Weights of a small sound classifier: norm layernorm.
Rows from block 3 of a small sound classifier, named by matrix and row number. Rows with one number belong to one neuron. Each number is 128 + 32 x the weight over its row's rms, rounded and kept within 0 to 255. All counts start at 0. Numbers have three digits each.
After each neuron's rows are labels from the 100 clips, of 14976, where the neuron reaches its highest value: "strongest on" is what is common among them; "lies over" is the class under the peak. Only what is clearly more common there than usual is listed. The data: single English nouns, adjectives and verbs, spoken by a formant synthesiser in many voices. In brackets: how many of the 100.
# fc1: first MLP up (model.blocks.3.ff1.fc1.weight, 768x192), inputs 96-143
# fc2: first MLP down (model.blocks.3.ff1.fc2.weight, 192x768, transposed), outputs 96-143

fc1.30:130154181103137142149133126208111103159158155175172108165123111195156122102129157130168144101108173125153060172154113145166146156145168123095170
fc2.30:138131147048127099118150153089136170185114112130096122117168177104076135195158093134161085173158147115125151129122122113126160052147080123127141
strongest on: /d/ (77); /m/ (43); /v/ (29); /u/ (29)
lies over: /d/ (60)

fc1.530:124121116103078133125063124138184113148106162136087120117131144171165105104173155066111164158071193111138153096066131126136176126105109117149113
fc2.530:180181142054095111085115102147150174125163113154178142111139155121124133086085152148123142111114137123109112154122138107082143161090122114152163
strongest on: /ə/ (98); /ʒ/ (76); /j/ (76); /u/ (76)
lies over: /ə/ (94)

fc1.527:141115155145140183150121107161154135110144121181133105131159133108092068129119137092042193116175086130144137101131119185104159141126067156129160
fc2.527:068099135139140140132139106126140112204182125119135097092102196131114122152174162059081164110144155141160088077095150110172160114142137116129144
strongest on: /ʃ/ (71); /aɪ/ (61); word: shiny (42); word: shop (29)
lies over: /ʃ/ (61)

fc1.300:180149078123093194135197104100142139126123134145054153173066139120117128124190087105078159055121143086077116101113190127144077182116119129107213
fc2.300:099115097144070114157190099143105118100137166126104185103158118165130190152148109080124092069122117127161144126099060121126088078124152106139141
strongest on: /b/ (92); /ʌ/ (41); /ð/ (34); word: brother (34)
lies over: /l/ (35); /ɹ/ (34)

fc1.365:133124134086116100180095132107121112116143117127118140144118132165074180058107060128140119162087135116213117121141093115165112076203069099141181
fc2.365:072125100089150112119099133165159124069152098117128093075128117145157140103101109172140101165127145169187109073109153169069138094136115144134120
strongest on: /ə/ (99); /g/ (80); /ɑ/ (80); /n/ (80)
lies over: /ə/ (96)

fc1.139:146137139115116139096082167161111161081189135150060128170128120138059145091128083201169118154183103100159156174090152110128138178095125096135097
fc2.139:204113107148112120150134119139070137096127138150146134004173169179151087154083160128158129164097145164125183118176129165123130181143091151117091
strongest on: /l/ (95); /v/ (61); /dʒ/ (61); word: village (61)
lies over: /l/ (65)

fc1.651:183135152138068123131110128145122143113103142122119115165109107122176157173109154140181143141157094128167123135151130106182211159100139137083137
fc2.651:140090130086115161173157134144132114168118137101098128116160159082121164129125114147152088122045105162110116129152123138143123197089119139148138
strongest on: /ʃ/ (56); /f/ (49); word: fish (48); word: green (30)
lies over: /ɪ/ (50)

fc1.247:092134194154089107137102094108173157142104086127128110169151105096084117088106104118087098097061130134133091127093113100158168163087121106113161
fc2.247:180171140113113147139183116133109180184161197130142093088155133159138150131146114121117136136137128154188132123149126114157157109221139167128156
strongest on: /d/ (66); /ɹ/ (61); voice: deep voice (55); /eɪ/ (39)
lies over: /ɹ/ (38); /n/ (31)

fc1.305:117155122110115061136177115118159177120136176117069120116181139137107120106099124134108119098130192128172093107203093102097145074148184095186207
fc2.305:055188138148115105091097088144086138107113126054148115099155073086098138139091189128195106129141119106134140105127166085117157106129158159145133
strongest on: /ə/ (75); /ʒ/ (40); word: usual (40); word: garden (35)
lies over: /ə/ (75)

fc1.726:161120107109104112112155063112133142102126085133186107158098110079089171111165092157165136088156177068129120121182122130102150075148181109114112
fc2.726:113136118075123143145160125126126144108130117123124110092125145153134159134073122150120154149125119102149050148172169151135153147136177134143139
strongest on: /l/ (90); /p/ (87); /m/ (77); /æ/ (77)
lies over: /p/ (87)

fc1.156:111144137196130146142137140124155095141081138082198125142101058178138173093170137108129104114117103151123093124162108111109116135109153083179112
fc2.156:137125163255121135147090186148156110132141106113106102130140101120182148115124139115129087144139129196127136103136178191166123139123030108142109
strongest on: /d/ (100); /ɑ/ (66); /g/ (58); /ə/ (52)
lies over: /d/ (40)

fc1.544:114132184160127181156101120171151141094164168132087121128133172162146098123109134112131156040197136176128136177133112092168099173135120150154122
fc2.544:163139125119170152137090155114095164139186118089060109129226145116118058157097113080158082112138148114166135090127123147152126119113102117147108
strongest on: /b/ (100); /ɔ/ (58); word: bought (42); word: bag (31)
lies over: /ɔ/ (58); /æ/ (31)

fc1.627:107097009121169145135095166117129153123059201217103120116165110135129107126161148118134145110178110167135123085142151175176133101136153109107077
fc2.627:163139083190118088107167096178143139118172159150146142096166166162134115119148093064171141173149148160148148116168051130124124087133146148142089
strongest on: /b/ (95); /g/ (73); /ɪ/ (49); word: big (48)
lies over: /b/ (81)

fc1.285:137099102146140102156102157124107184144162124148096106198158073157077074106134094161060203086180137126103131110115135110122094200105133189095222
fc2.285:162125140139068132127162132161116138116109117142136125156036147182108091092106116094167118106149123114118115131095123101123165096145130126138151
strongest on: /b/ (99); word: black (47); /ð/ (43); word: brother (43)
lies over: /ɹ/ (53); /l/ (47)

fc1.381:124107096158161147127122117139101180086124109115179135111177185113125097077145145164197060093169121154040120122180150084114139111097105129082151
fc2.381:093089148096101073135131070126219200149156161110096126065120159114099088139126140081105151152142166127191120131162173112162117154108155082149118
strongest on: /ʃ/ (45); /i/ (42); /eɪ/ (39); /ə/ (28)
lies over: /i/ (40); /eɪ/ (39)

fc1.481:115125138182123078178085089129114132111114106129139085162108067117112082173166137183117125104214124095093166119140150103143093229128181170148143
fc2.481:179158150148135143124135086169168117136102148188112153146080101104106093134125133152173123151115102145113121135101128151167138146130143086173139
strongest on: /b/ (69); /ɝ/ (61); /ð/ (48); /ʌ/ (48)
lies over: /ɹ/ (66); /l/ (32)